config.toml
model = "contrastive image-text model"
encoder_norm = "batchnorm"
encoder_stem = "deep"
text_encoder_norm_position = "pre"
orthogonalizer = "newton_schulz_5"
gradient_noise = 0.1
epochs = 9.1
Rows from block 2 of the text encoder, named by matrix and row number. Rows with one number belong to one attention dimension. Each number is 500 + 40 x the weight over its row's rms, rounded and kept within 0 to 999. All counts start at 0. Numbers have three digits each. After the name is the row's rms in percent of the matrix's.
# v: attention query, key and value (stacked) (text_encoder.blocks.2.attn.qkv.weight, 960x320, the v third), inputs 0-159
# proj: attention output (text_encoder.blocks.2.attn.proj.weight, 320x320, transposed), outputs 0-159
v.185 100:545489534531553531521502510451503489584541417485471490519426503523480491577477410486462471602440464473453498448543473623490512444507502458472506552458494506410460429538506494524389518430558474548468529433448529485524561433463491565516492526455467509506479524407522502459484477483479526539521479505543514527489508514489463499496472469517544449503512481492485469548476496505435452469492536544455483485489552494520458476567511484510525541577543512471458426577531460504460588458418528
proj.185 104:544466400510571428519519434503468499515495527520462573555532524441411518477534509516469499491521496524514505494506433504477517563486515452538476529526509566553458481430517498533614546557498497507492465485511530513535451561517460494585449436511495498502544487513513503582522475447510438449572495461514497585497579500512449424497494528601504482520510542486581502513531488453517495452407494530510501496471458465511570508495540429560497485518610458581494516478545457508472425584561447
v.186 093:538493498469536433514536530482537537584524484527492519441535457525490515573506514529456495514515497544496428482540446495543408471510485454514521563489558552542505451523483462561513498552475546502536500536494515520505447522475569514486457506507529530487444495505481540433507490460525540441442513512532553542463531488511566489551537490529505544494599524488468464506494506522521591524454547458483465524493405450490447540464522433520444532499450491405471553474569481518476508432600527
proj.186 098:490492487445503473491434504495482502467523481482545447471431517490577475439564519500523482438596476508545548498489514520552528526498546462506456494491542518576497497508521518506485498495521525475336525530475486470479535486512475510502511511494539507533512424488511475516462516571500521571516484474494471534425459439499516523451490472493454459454455524474503579479545483511520544530522487514456539547463442449487468511489468508547484554472487521498563503547516571521493410526509508
v.187 104:493563490566495575478538440478493538445526450444478507516552473498526456505495512487480508515462464487446520543470495550520462535499565561432507510478564443487496531577483461484491477497534474442493572421468554495447522511473374535470499496574466537476524520490446443477595521538446464437512456539513531494484472462519562461501420553522542481485533462490449483457391529488443450503511470453474528409434480544501501513523475471506525502550465531514462477556578548515583479504521468
proj.187 097:489455516512486549518497406509405469512524472465434546460568524482468445507514523447437541528529478472533466540447497474504492491482481533545514509518464511526543444452417512523513488442448534533506413494541414486469489494558505537480460488524479463504459496558459476476482531496492505516562509517476477554498548581525519550547471517581421495517527549518560499432544495520541560481578540499494451524460506420437459441472519481461521523514514487525465505498495538518433525510578477
v.188 095:525472523490513485414469467559425515582503474471487485465538509479537518488483523504519501569519502482490470428415476441398544507466541472438511561573485484482512441506602483465552576491485552518563451545507427513474432553462503521558559512592562489527501596435513579588581534488497478453478457466486457526524513520497495508426488501453492515492454484523495467435524538534514484487455503469470484424500483471464537507422416479422467472484502544460594526488464485622493541554500478
proj.188 097:428563509532561532560534446502504544446518506534578510528447539555479482506448521494458531480548480521494481547514551454476550583520488473424452499458553565483546482529465556426529501458425492535574453542554549494457489499533485477512522463526490492588509508504540440508518500500520459450486543522461432429435453462515590476543510464442590472537435456486465552512484481474461518462545437521501489525519467551532438455608471530502489456551475506492482523523467460407485508510479466
v.189 091:472451542527513476496498513547443437505549471611505593505512509419534433433466478588466486511433584503464503518518463466533536544471429448427501560490477561519531501537537476441463557485488527493452514494504531540579439526506476544505527482470460511469485525504467511473532443513509460449552435498467470455489470547489477541499525449515507579499505602513500440514480511562506462492550519526513495473475451507572481525514507436494524477531544484557532435483492495421501516597530534
proj.189 105:496533526491489466446550479435550511488500433478540462496481491456488454426487513485428451506487530504458432383492556488516489492592521501474514533491525498424433471465505569509566564556506521442486501474475424494462546529500481485466530567515530507526532508487541476451472507553489536543512540487436494452511488483475433525502501492442459539510521519503542493537395495411433435453556439487486508472484542473581482494531557579490537457541500547523559494494423550577435568543510529
v.190 095:525457477472492501441454479434539542509496540546461426472455482524505458532496484448485549494558405545471526568487523448450521556526546442496496496482621521500551519523557554438458510438491486583424493496508544521468452542448557482534489456477459477464515468539539472467434504449489530521498511543463568559474494506469544483464461515549489497590489520445535477543584497480398424561556501521489468494481485489512415556487494485494466474484524489544472480522536543523454492516510552
proj.190 103:568584489502581499566489449495556434427511481520545517511504497432560520489542476505458457543487542493455480501472468477563472494548517482454467511582508465408399521544454475474497524565449440451624493497537476488556527531495452538427501501482482489422463479535468511618480514435543551519475475494428439494573468501510510546485539431497465499511445541439430500472451535538455476491483450483403529535574472486472529536523539494468508509516507518507503476469440494525492451519543512
v.191 103:481491574461448439501453519505450544526525497512453583475548484493464439542541489569573531513545453453473538472536514515468556463556620521436495382435467500424472534514529497525467415536523577501520478479543490531486479460492533472505488496493409437512466528492455496478431536461505494558506500552490555541463433496476498483485480487502494459581494451505436510457501437550489457535580512554515503541512474425524514490531483540507547509487567533510468391450521431534481532412467446
proj.191 109:554490470535549519466512446478501527513430474496505463535487466533532526571480494461447521477515513534444496518499482492544476475480588558548544484430486541479563494507503527507516448538479573490517465573438574523518467563475454510544514456486547498395560520452515472521555489460548498496505484528537486492534487495503491535523441462508502483505522548511468497543420481532530476556434463499494530466497522497509469557499454500512476490497419462492498464567483493476406514520435534
v.192 095:457474460462488498437507512491474467517467508472481585551473586496471547533493511528526514531474449470477541498583493518516477493507497572540509533453618500462462490482489528483456439476540548505494484581519508474495506493501546523489508515384494492487469524480434496498526512491445526555530483549560585414563482414460447526502358501521469499501523480509511490485510520482535515562507455514484390488488473548481497502534490471483491475495433508436478550480555486578513500518533543
proj.192 097:467522471549461514475502417449516490561493528546481511442513548529535525473482476472483549470525549502518530491588483450490494566503534483531496479451486484515523474456539475514503564476473480473492520517486527603512494524473495558566527449496479482531480471380516477531447484478560419489487505596491514559453571454539467511514497578391501542529549494518497501448545507490444494471612503516557499487516498498500450492525584527501462502495495470478529448429506504460478508507511510
v.193 103:532451450471511595498512590464522518444485619581536502527488466515553452457563527498495408540515551534458549536520558506510473508457499489481508479442505516530475582518469465559539558527506521521526528493490468498487476519529482492406487506443500452490565503507574441488562469546497543468519429512491508453505537457509477446445498479450461482531556543536513453523542433511430528498532503585466463494438486526547561479480486469587586470580501506446429555532521555508482384553567491
proj.193 099:474556481529401450492507528542474457508495427472534427531498489517437565522499544451542510441517579485481470538498465531560477547508548497532503499509473483517509476504542549464472494503437543497526478516492507485473504498491506586421591498563440521532475491458524549517460514500533580471452458466569466452482479496524491529466573529504518616544482481518469506449541447456479524483483467472463523527499498496509565491517521445519553481519563485471498483474447476523466488473508449
v.194 097:529503555502524507427447501585501543438493507468477489466494510476504454541486502449435503520502506514440477415404488505488484536482530541556523492536511521417513487463550513484491532556475494510381528572473464528506465491456452522463515531495518437422524492563533413427541446478440448505472547515386504509495550531505477527460539500492495481426490500467517512493521470530524500422543479511500480497485453532468501470476445478443476525417487486503556497514581448443491486527532479
proj.194 094:514471530541515482516512511512574530478554473468547469555488483516418515508497499429537512458482543514483578540513481437516551528544457474483528509493548521459565564537533480507483501607467512521522444409544510444543476535556463516499413536482521471546508516541512479500475502515567583505555512534515558526483524489516477517440508556502475533501489522489512464552456490446489508514471457412457495494480487522527487508500513591549595493516534525531476542470484508451521459490552538
v.195 099:535462546541493470540493511556511593479496537523476472539486597503495532471593444461504501496487526491467529551527503481502547461493470520590533471509450480460529513544477484561533504522498505500514560522467503482567475547491478613461455460495524517520551539617589562570515453557470470495488481525508526421494478512499454448456504463458440552481467491509557480548466500527461538493491574567497453505519569442534516462526463494459482488561524502487492590445549595490595428537549479
proj.195 095:547531483526515523535466517481494436481491463577538487547472541505510490540447503434505529539422609464503487460477488506449552515417522445476500519556528475507497465467540554534526474548492470485480435507522422520502466457525517576567508462473545463592510522485415453438503451426512484509488472443600535560568528442516531572496517516488538446501535479533449545493512526500551502508412553481566504493523543475528525445485469512470506446474469433519458482519480571559510469464483446
v.196 098:429536583483454528477561486556529517465513474444524496515508455563416442458502486563527560520522541488535484468466500434517555451553585485468575495492505534523472493479464540476483571516447510528507492544547457506557512541503436470462549559605508510500501531443501443531415465468476529493445498513523481465512595507507522536530490512467483478510501431549519534441536622547514525523452491490448508590490535504520473528515520513480424446487479522473471513526612433516555493486477534
proj.196 103:594431470579593444529533497516453524457465536533462492459488518518563411463463555505523471482521447524534476510562510506474557483473423498430491484487469487470517500495504524485482418502503503531523425515506520450543562480555472541448418495480495562472494472571525447547448478507453497526461563471474534522517533492516507411483529492420488481508483477492470521561441478573485407526484478471538510525544481482500524449498513461514462561527569426483467471503503557470539485504530484
v.197 108:494529532527473502543558447540558535508534516416479468535494448492534522470478521555518471481481501518498518537446442509432491448513509503546443460571510451454439570482496516474524528496497577502453471444550490452509472514492525497458559415462523548501527542489507507440495526485522577442492536384531492498532481472437549473529492502534423399487522497512540562522566502501480479518461540472470399539446475510497545498498553451517424469508520555494495558499432554444485527477526530
proj.197 099:468438507410533482482535463406515455448478488447476469511490533454498542529419492531522506483478480430545523562548537461528453462453512495527464492473487506459507444502508541377499526489558572517451528494440502506510475493494507535518456464571546490468532500540504493494581509467448509504469514504489447487542481539492503533461404507469528413489469522485432474540487546479513593483513468494540518500567511463518509564480488521425512520542427500432522534492530365564449522559498495
v.198 098:511463553502460470450543454436536467514500578434431474475556484501550508579524460468508556464481543499432559475445512420515422482498513560455504510497501513474578452505492428425479487454509454468472485515518435386503544503481529535540454481427454503497468443444461565497508500475481513455508532550472524519420428509478515537501497494452538483553496506447425504479445547556535559399430477479486473471437489438445531499492474496464497480486513490551536438443516507533521467482515552
proj.198 107:484502467417466505470495528530440515424461463527465513469525542549486453462523524583530447496564489539474496549473511473446473464475507444510502549529478481524531513574452526546493502446454568440489565538505517509447464488468504527489539507535479586468528574436472475509490525515441497432452488480402451518536509462451449445507551496491519460449503475492518500435470522490491560459504538489559457579492517582505511513565458446477459458536476436504465547555503498547545434509424527
v.199 103:483470569481444554496542456476501495482551508498473499507464479448502501496517493504531550545445484483471388480459506547508424537474485545513455545521587447518419559477528483484515569525541542537489566476518542481430501431532445446527576474457548498548482519485523564522466578526482427478441494452489445554471504518398475500504520543525550462537539523520465438450469550512509579447512546562563443518479524534534419462440458440531498506459486483486535481458596510477533448477525497
proj.199 102:470514484453505577523481467578462495413546482528512489388498446403475435491509545498497507468496589507463493458523510529507451476438469510478494481541446556538488485522515423467555473523477494495456528506545444515497489510503528477458548509560466534494505478561481541530437480456495481490496535524494558464541511559474531505472453426517458488507554442507475523481496514473474464495474503487449511584484543562504515469460518525516424450464519556471530495499512443526536518488443476
v.200 096:612494516492530526509554465500489546503570522533510426467543469457471565475466576495447509483468466492518510548519546519531468621483480542504533515476512527443472420446518445502543434531504471474522492523466559470494553499520501542534539459570506454572497472477412442523428529522454522505503472586492460470500570509524450400557480534498489520553472572571515460525511534516447490498529570484461544466511507413498482524511492554469523531479494548494528518436477424507537479475522483
proj.200 103:510426472442509490485462497418530633524439492558540460494379490452522561510502541502517507462558516493435482466521459488509482498505553482480499533461508545489487515504455566504465505541479513494438484400504451541506520515557546480542521399516524468518490553479509446454451545453405412455510474519540418500451503507521529540551511527458483535481517530547426495448428495477558507461488483484534539508462503552422483474466475562507500437493498436494526519512595551451491513542485454
v.201 095:522523471541503521504536445545483491440490488507588477515378573537535491479526480482471444452466545552499512525544507441540507566471518525427467444503557541564541507433474574525557552545470499537416489534530469542454517495467492516396447461444486549468492422526570508450547508517530458475494507529549543541518467575525489409530511582485480489476462473484535506478447492513450487472536544478501538472504569493535507513495435495516499506543479516514565539478575538495561485488510492
proj.201 095:544491529556498436439461522506468512468481502563478546539466422496450558562402521522530490545451505507552499538502467501465451518480467475462541485482522481509593456541433529576453505467561537442475470381463471525583439511513521499441477501464503458525578521458463489483534472509458524502470472493562503478520556489490480480430482480524494537440538448463479514535510509444461517520495522484547424406525548517486445513454475507448508553512504474426493433545463503558504482513442488
v.202 099:526563470513518452522500503492610488547508574491477472511522463494487502573583566480526585491507450437542479492511486470491571520472515488439436510509543484522485496570501606542542537532584594440564507500446438480566490506476558482588454433443495522492474482474490522544486521484482584479531472517412482500470490451512530515496524470493511488461457490547532465390431496476491522446521489504510477482426429457536469460438498503514498489506507558482527503559507580479497414461552406
proj.202 098:501465401450536497485573447486478474500485494510566545572494433504521507420398519518476498495469513447507433534510498495536451492517500524399502475495544500525525452491469415505515421578465586469611504462469501505531446564434502558526493484473506480478523518518419500510551489609493513542463444537480540535518566488482478509458487525509464472505531594524432542493492563510521442466527480513519434457465588522528508459454513559498543541478515447425490558510521505527513544523554496
v.203 096:467508488498410423529511436520456479504526498492524473495514464492549518530521391515536618500507538502448436348463537509491542418461432492456546513494455527468489471514509488531499439487475499467434500469519428562476534487449465505579482498491470589506439522451446493528539495557537527482520427510476472488526557564563488506477507552496511484558427514505466511477452492495533446518486454519564454488444549516622494499513496471502521520463479445487577503458400501436459505443485491
proj.203 106:473539506495515516496490507490431507531491501559486575523502543537500458517443453576501418535469548450499481472597523569551549480522569452500477494515534464516494430504541540538565510482458516504439472514505517490495493490556491449507475499536566571487497468500489504470535504425473548491460580537484441377517431433482566438461484513501447534509594489440531514512484495529519505522545531489500550468561453556461439556525482549542546501472499576477450442525396513547473519482532497
v.204 100:528545507535498484573469579518490497510501464498412512482445506447502501473482510431483447589521475490491488521576530472475561492462477545475472525497450504458510484593513439465432579504541449516510466478472529585543486487463559544535454439482513604489452538525507484453464489544524487518505501428494526479573458451455476490493439538486526521629491561476510498540450512481483556520425526497545540508468519489521496454490470471589575457457546471522461517504504497518496451535486446
proj.204 106:516464505419489452481479498532446480518527542467522527532562525482496445475556494583498496446551509478502474513510516509557395516456477469483506456569482469521473429519530470538483490446512456563464456537581420498499521550502480501496446559490429569448557449495468528531477604558513573477465525541595480435553431490569535413513428523514497503509531542492513504473545502478548549453515546443482469554522546594501567497533454472558486466493437513472499502463545471505570506573515476
v.205 099:467474467503492409429554508516434523522486484510510484484484489549466586563464488450546475484486492497550439529584469563469569509489507482506495493515548470569488499473545424469459494580468487491516621454490439479500560538464527594494506469384525530490457534468476551491527458561437458544437487471475502459471469605521581482500487487492454519515501532524406482496504594553441448468525440449476561491490502470494562526512460568510480433593471514535486417551565486456468473481453504
proj.205 098:569416538551485529475491551460498489457399563568512502478530516527530532451453544562459465444520442502536482467526564447528516517492432495455501493463478592468474432485517536561490448538488440441523550485495514495508451520492494420460484486480511466561540509499524470528465597512554459458511517493528439532483484493551429527510526533573492544541525482497478514522467519528562500552453555504543505544427502428477424481504434472539495541503484545525477552432458593528547511459521470
v.206 104:535565505477485422479468470541532478556495603531469468462467553466502501497555473498514519519480511549574523527449424483508456492479528495491495464492467491486411487532500512549476485542478490520454500564410491500510516484444554475486421469472527569464543504541506510444507470462546386540515477527512552525526541496540497555468461542458462415535523584484502517522477495499462513525476470490468567553442480483529463480517572490502529498454486524446558560507579532467487551451491478
proj.206 096:468502554503511444559472544482533510508486529479567482494534571454542477502476543471481459480459520489476567452486477604459485435517500487511454500526555518463451504475476522457544622437556518528501447528487555549486426549549513576425498504482450548551454536549522579558491539466538460552472475572480538527479539538498484554513562481572564549534498518516482487535499467511510573512524502517549508431456496530530442502486525563457467502449523417535419540512533456514512506497399519
v.207 100:421436508445490443502503517466517526530451520483504453580491464527411479468469438519461549509485433558520496527482462483568496572522559439460473496478533577543483463592479461481475469437541526471560524513528458478431549484525452504473444408533484438543507516497462525503537583568489487465466497521575494430478466411516570462465515487484513476411512548497584497439495506516527443435510461453490539537503449533437460534532481467502579487520531478523521485446508504553536531531519490
proj.207 096:444495610454396513429494528575516498471503567501574502486460563504483513448527478494521501502493460506553559462521552591396513499457527508563516474449449509513586492422543481498562481543493526485538577523590558550547505485498486439541540485481495483502451522553523499490536489525465523512512570469435481400562508500446446467475502496534476440543509502498538483541468522470463509578458406517455471511391513510532525586438516484532492504506505492512475462553476491552523429514467455
v.208 098:554476484517423572511496543508468485462503492462513484466507452542499554534447519506508541490545541453480499543517471490518436539507547515521544507442459463566514525540540423499539427476579506489536542476485530473543542515495475489559445447545554501464501433477583577509497442432456537502441477461438477440504498433490546445481512503465407537548435444402520470427456487531487576538517499493477504465526456474469474525582528508549529494460469433462489528425452507488456511513488505
proj.208 096:441480467432515530485468464486516556522524462496484462467494595417519485469507541537520531515526471422508486545521427506446474527523489552481509491435474552464508496503474535554452453471543510516509502448545559487502546520532522466490537494494492440504534470514518514506482498440413448447465463530551523550503498526459510494473429574473496453454532465508573445559447525549444483509547496487427504580449513508441380463501559527488460462551429489560538537485518498544506497520544503
v.209 104:454487461514486430487476552490425506513529473473462528506508471475551536533608597562557528547546524511481515484428469505532509483489440500503474460539563511499515550540447530517487432470448445442542480449511440472515486459438471491487452500423494568462530434504523513504461509529490506488624485531477556425467573520499463543491534490469527589512502452527483573482572510488522490511433506493414442495533469464571436537564531495484436506470495450523522524539565474478533488528575447
proj.209 112:568538502532569508482520513515505500572473502598516479558537504464533476551516534543482546469439569484455453516583509598531493550463580505484523458502516457519421529505463512520450495543497456502512419500525470522504500500558534472478544538501574563480476526476501458451535498523576422408414499544551497538451461476589493437518492556490466528545492540474569496573486560467487475536548484449485603538504503553450449570480405518449482484532495450521482519471454540467465537443476510
v.210 099:481495574532528549473433530544512521559569544391481490517447439521528499524505438555484478479566491572473474504505572514517554577505539493532519524484522524530468439500566509483505511562496521472424564422564525505545551358497547495469511477499606489497492478431471466512470487434442434536555411554487584514462515468489540523490431492544500442442520519531503495572488465425499455523543471439486508489511564489567496570491443536447502581547522548397505469580495490456509538452512485
proj.210 098:500540441447413488510477548472526578546479533499569527534525489436493445498479534609541478487483468490545492538487512461435441563448528599411442517433523422489547476467514488455508524523486407447525540466487460476426585520493492505458499462466483467453482476494511508493503570541528516514476501503508518475464470472442424537506559560508473556472479478493518457470499506488484479437474539475524518441479508422491520520550494501566465482552399498526581502461517444538482556563463483
v.211 100:543541494444489437572468511520484522493475519447506494468500550523474546544431505478518477501489450518459522560486528504478474527518455477442521457520552503518491572560449523493553473548517539512486516434483477511498467428519446498480506477467466556502422565417473514555541498446549526501464504470502546476559543505536477565481522462545518487448526493436549559398412513514467450506493445464457526465498479457574590509531491512480469504552519446562443445578511473556472557437549493
proj.211 104:458520464501490467447500520507588500510577497564501485478550424436455484505500503585496546512507521459488462459532494581525560512539513493519545532576516392431496464496458515530458422495510461507464485476477574406524509535509520490507451559501513472561523503503545504447461479574561483551511512481557539550488470469506524507466518570423469476433472471468449462500591417510403551524514487454447558490525495428482490516519498463500469484518503548447575492478550476506452466488484453
v.212 101:440498498460457485415533540514525454523493450593550468524582516531460484553478471423510488538508530560484483461448460464423508532459461529529519546466469465458421518469469485480530519519532507455483490525509551488467496564533567438520471474517495524538537453494470466490496539471610480519455476499424458505521479522445563457475435508452465492490466531580518475487488524492498492475516542472529474488511504576492440523443542521515468487492586451477421500451437541501623456505479493
proj.212 103:527499543466455489449508514507507505499483548449473478508537529523513473482458515513521505525486450563484592549504528506556467423530494505481469469620554479518484500489525475456535416469485501465541460574480472459471581557434494519444488562485528501463428407447488472560595513561447501443509511465520451488515533477560522444471504502542420445494514503480512483437358545494504466497483444471580452527506514557479456473512479498563501469526424440502496522601467448512456516472475539
v.213 105:440457459481575546486462490507447578478580496459474539485473490447450451477516510463574518531420442475506519464507529470538494409496511491413445488423532482498498507446543438521463486522484513535502555485506523463509421519497456472448504449463485471526519512469446489463497505506516466505454539470453497443504540535481528484487445465481466600538421389494484521556497555451470532502539461475503511496520471460475557515518518432518491469419470500489484583411503427492505491455533524
proj.213 095:527500487528418521431465516481502562542525434433542512535520499466475413498522432494363517484484419574546486515476504507532497570470478469470434537433465496490567507473484489442510497522520593512498512484540522516466511457429507481537476526501464483566524476526522544534484523401523512556570496435568524532561535472552516510484469569556495562457524488520472478470498469487573524491507447507517461494517555475465499468477586459521492464456569480434446485520567448553441447526544527
v.214 094:554504467494512552492506542464582511487514472531481492466451495420506489510476454497507519455593542581509506550449570453491433541519488472545464453462535546525370479497488486515480543580535487558451528495484451471511531489482450496461511490474451548464515487565431500543509550488475473498441471556555466525497454515523469492529547518524492523504484540501492445461478471509384516493459479471521551446474507572512532442506463478510447453531503471554512486485529510512530439588521494
proj.214 098:455574540474562524505507535487458516433502481440471529528550448440479488497618509484454532498546453524507517511542548455550485568472441413502578596498489546577530503504478508433461466451479553468529547579471512511442493478546539429529464429497456505429487533533533491482419522490492486526490491466552509516535492525566525502468545488488493529548541486470477555500515501522442533475474522471471464506516573498505505489568539508455491573562474441473438459463608514499535502435543486
v.215 093:494475520383557547536519531495496486493573498509429534466491551510507503460536492435480489502527474487497464544490527493483501547417496478542583454539598442480500486496465596476462576467450449440474468461483510530550542495540509498530524464433477496555510505498553430454595484451513483557537484459486497519538519578515538516514493501561451496504495490482477468506536456496490487550395493513489471566542506448444498444467499477504455499535488522532527555500495528525446424468508512
proj.215 101:533562469456509508512491508534454444513482500517507504491489474425507509522563472575577485477568520493387515526492522482516533471544562470502545538588451565538557515523481530510487450517556485498493460489538448481521438584481431513504474508457571451558496513471436367493499512518477505453494480530515448541527495496442497491432529493382463426567434555479456484487486476507467423524521466488470528561480485502518457450497413457515497401539499464526456470458525528503433494456516478
v.216 094:576540555480488456474529512569563536460438495471465484487502477507500516448625522528508560535454503468498366469482505499532494480473463486483490503491487494537495506522519524467521463475527478571540490446525472428539517495520417499500517496498464518506522474490443464436561455488540532461562494538482545521472511591516429566497572553510443507449555474513477541392478522484539445470475478471616524463558499504514535456517518528533482538465522501464553514498501478451560532505507531
proj.216 101:556481542512462561483431552477505533489489431549504476545403506446526505533513449523491460484533545465550481547445407558494552500406518515506446487476454455431525530516490581497503503529556535536475517442498456545545471505511574493536491438430525465547460528493504537506496579493536480521517438514496535452508523502498520433476522535523476446595448483493455486589495538484508533511519437540506564510484544493519463474532518491459506568454487569550444477481527577479536483508492506
v.217 098:476573502486502457578511553479478482455502527513500530482490543466513478441596489479472514471484478467492472520431457509490502538474493570459518418544613496480526496473487506514399501481431476467433520535519490442560579586505506476482514535605508530566488559504411550499456532531484487524510540542461522511454470488464484456529461458491466574524479517555542426508480468463499462454502522435492455475477426468450499553462532576485517463458501520493512495490417467526551478539595477
proj.217 099:479531511501567526492559477536511554565505449512506510458459456536496498533500436494455435475485529514448541478524496540448478468450467538478465423541486434525520530537525534504613487459453469486478517525541480555453497501550468485494555463496504448502536454518460454476551490534559487468544476514544451473492502555458481519516452536502575500510546474514553500465518433566498522425478447533581458472416554548495518551543567491490481445495537497491587439539537484584484512521446436
v.218 102:559470537512593498516509513483485501445460506479472458529531522483516538534521538527502493444502438534474449503415458435603496474475506516481462469475570542478506436526526486576548543512429493476560511554468531454471464567449447422490553527528458536470369511422472545445459473486510464471565535505548462535473512560550487477543482502465533500492468472501463492466497546406448482532526482581513438595526570549443546490537490448485486458479438439528465464531477456489517497567538492
proj.218 088:499545468475456449475552523498490515508485485504455514517467502456475509463522544491535515505493486500498461461535557517500505519445456534451446541511487464485475556519506413565496546541520467459519549546473455537435498543587507593599424503478564424532523493518601495522541556561433484493497593546479456548407498489481458575550514544531481434472542552487512543469448509527468554539525434502558538535512475556457563501509558523517475565519532506488517511512475432498443556481491476
v.219 102:496467538479429528570486495563505527503513480434499472535585484505502510457513429584508488524507510505466532439440567504489461476432555538485485520486465490468454484533536510461505486495473490481477447497501466515505451497468509510501525545554508399518504549541503544458505572469428489493518476534485485528497569501492529457487483435546499465504518467509525538491499461506413522541486462455486549460527442472493459507485525475441490460553512504483565510565460542474456529579452574
proj.219 093:488525487448491436507503521469518393497461518494554522511435514498491507509453503512477510564442479540421440549539451518536547501577508430534526521483545475481575494474457486568485444528454535389505529499552457529525524494534465488491441495513514521529570477489511569479455524458455478523457472481472439570514517515525493520592541498480443559455435511547438463479473481508455533462507479544465491542457500485442467487506477476460458504518541512428592492475468571527494406509423519
v.220 098:545448494524493560571550473519475457469512505511518514422531594534504539503468503534588520535501473576561520499510535483431528420481486470488575507570457499500428503549549483452486472501509426514497503448442492470529592545530468491468508462510484503482449474499476484520424460491576563487503571553479523460411510470484442477535458523500544485445481506458577503487472557482493554508505474510452496545558493529500525584512513444451437551507538522522465442463518482543460465484475507
proj.220 092:522541572459485483463476512497521499516482498490415497493538471492416480427516460496529509464515488527540539461527462462437577493431477478531533458472467509462482533543482489448415466485414553539520555441534513483518476531532544473502511436495493461530565545536527498500547506431488462416539542524510509479575482544525454514529565465472518486545556490536529396503439484470430478444486466487464542500502467576456459483551512510436478494530453483540472543563428527511519436444504534
v.221 095:451507531564487551467489457488465451509513575549409502423554551558540449524473527540580496519520403495510518574497534501581539467490488491589462443499458592443501509464539461528447471435529468526534531470555472531492431473571470515430537523557538420544509522480526557509491479513548553434584468555515575476516525497483504474520525505543451499524446465511516483533530503460519499443534538499517544436510509529545545490484509566515554480561452489475516498479412501489570470535452494
proj.221 099:505450486490500478505497508446519456478425421463569429453572481456524512586525536508468449447482545514498535454483506494490555482423472487520504476488481546536466498566473473547454493531464505472476456492527479537418453498469507471498499539481505524525513475452543432507480467442482474525557545539445485506531532475453486566450515544503515455449513526440511514446433486523611591505530527528466574494481465509505421441461470492507555477493512483502549502496505468551554580510516537
v.222 094:403503505540456455527537499552495473458460492485460434571426449468500540480482443461492547499498512548530484521452501508477509516496536506528455509511513477457409495477480466507463436596486564538494453491485429391526457497542510487499484522544550452458514536484555495516499478546477487481461457532543442499495461496477515451457513521529483447466474521544514455511537530500492478512564528499449534457493540536514517486496479535531530479586503507533447410469564475477503490541411520
proj.222 096:513530543510498551492518439525470466456543554445520440486447459520523462569601551420553514550479532516524473500552474460511510509530478440538520517500547450522501496508447521490531547504527593482507488482442472448464503474472506477454473492456519427475497444504589499523557482450488456528521467517486446496434514557454518542489491458560470548527468562443528528466480477472477442517472480531542527484512533504451497518557492479480521518475498473517516568535483527471558561547495497
v.223 103:468539472496511503559489475538445512465531573521482564514534544475496454489486591491497519456501438427487431530493487498552513501559592520446490511476557468516435499549505489519497429502528500480526516447474523486491554523482460527477400561526462497468564511515485484481538497504452509512516568518472547511498439490515551527491495441520501488426497572458462513478460477484578498472443516481467517549521494467465509530543447446500502504482474496468512488536570446533493508550513536
proj.223 091:472524410489538509470388598567426447530521544465485584531414476496529486525452490422539597598502431519464504519402576493487554528470502486593465529476518495493473543499502452510486513518554567477459496469517455507492537528512532537436518500507487473473398472538492492471495488529563484511541490506502477532502465521429494496466502498554551521513464530394556541470606509509466566448524564489536510576450502424457487519464484505524470452479467553458420476397448499515498463504504471
v.224 111:481419517496505516432517509489484486479494489454493559517504561549559536398510545496450455433481469502538494529533530467544562537486455489489495469527468429509585514531520482516517517548440488542523528489493480540483548453492514550464480502447411572489523511539462491534491523505468559483523495499486522407491485575472460451481465492509478539535503613500568481546548490546496490470532525463510573526474513488534476445451541513492473414500418389481542513472527530520461445422561523
proj.224 103:504546461438540473524497489537528483567462500449494544542516522448545524437499461517449444470510478474532456489475493510442533590452563549481504553484507493494505486513471467534478538467520500523552553416514555446527513534484435517451521404547532435515555537469518536526428502529514531493484567532545479487464515547503466490510515495532529427484507558543502449475425446502474550486512463460542471503469427518497520453531553475511530489500492458419546421508529535505424551574455533
v.225 099:540517428503524459467524516483463486559502440413530470560521490478541580533547457499587498521491527540489484510497444470516484508466426566518499486500502519488476564522492447503533514469508449484461516513485505596392475467433453453475530457481543492570504486520451516519437518473501540558544549520466521555530511568472555494506507561509455508467483524614499505472496494470572481464540439468492467525551519478560513474501550478471470485465519507499462475577412524517513511471486494
proj.225 101:521395488538495472521525409461515510487440515539464482485486487552448474495449488516482459454449504528526460513460543468508512464485543554511514537408474500428545471516527426512548564507541500454494501494485489579505529470495536465535461483475540492493532581466485473572472457488501494463518500501507521473484516522485477542455476436525447527514534447426507494525543482470441536432527511520455494485478498507496501476514528578447561483459499404534489508487498545479525546411486462
v.226 107:470511545517470424497474562480542532533417493493573433521488460488545555460496510516498485525518484450473489493575455577590458457504541534500532518476464462535460439459458524499453502465493498473479572469409534558532423488510486425436533558520478435454543467532491417465528480445455469483463458575453497546475467453489553555512520488546506550451501437552540477524406541580515510568471442481477498495473471503479504546462417542499483494503487488542509570480534504538493559504455506
proj.226 104:479525459501504467468549463474450538427536468490472515582484462517470460454518478469534474527552479495532552517463458508520530487513512605559511526486536488513479497425554509466485567487533537432496526500494473387479477523510535537520570520478437472422484447460530529481487538499471532458469457530501536509511405502522542486634500559544531515515544411484506541488592505494467489472507566518559533484464423484547476493473516500535511434479518477579501478434495452553490493485511541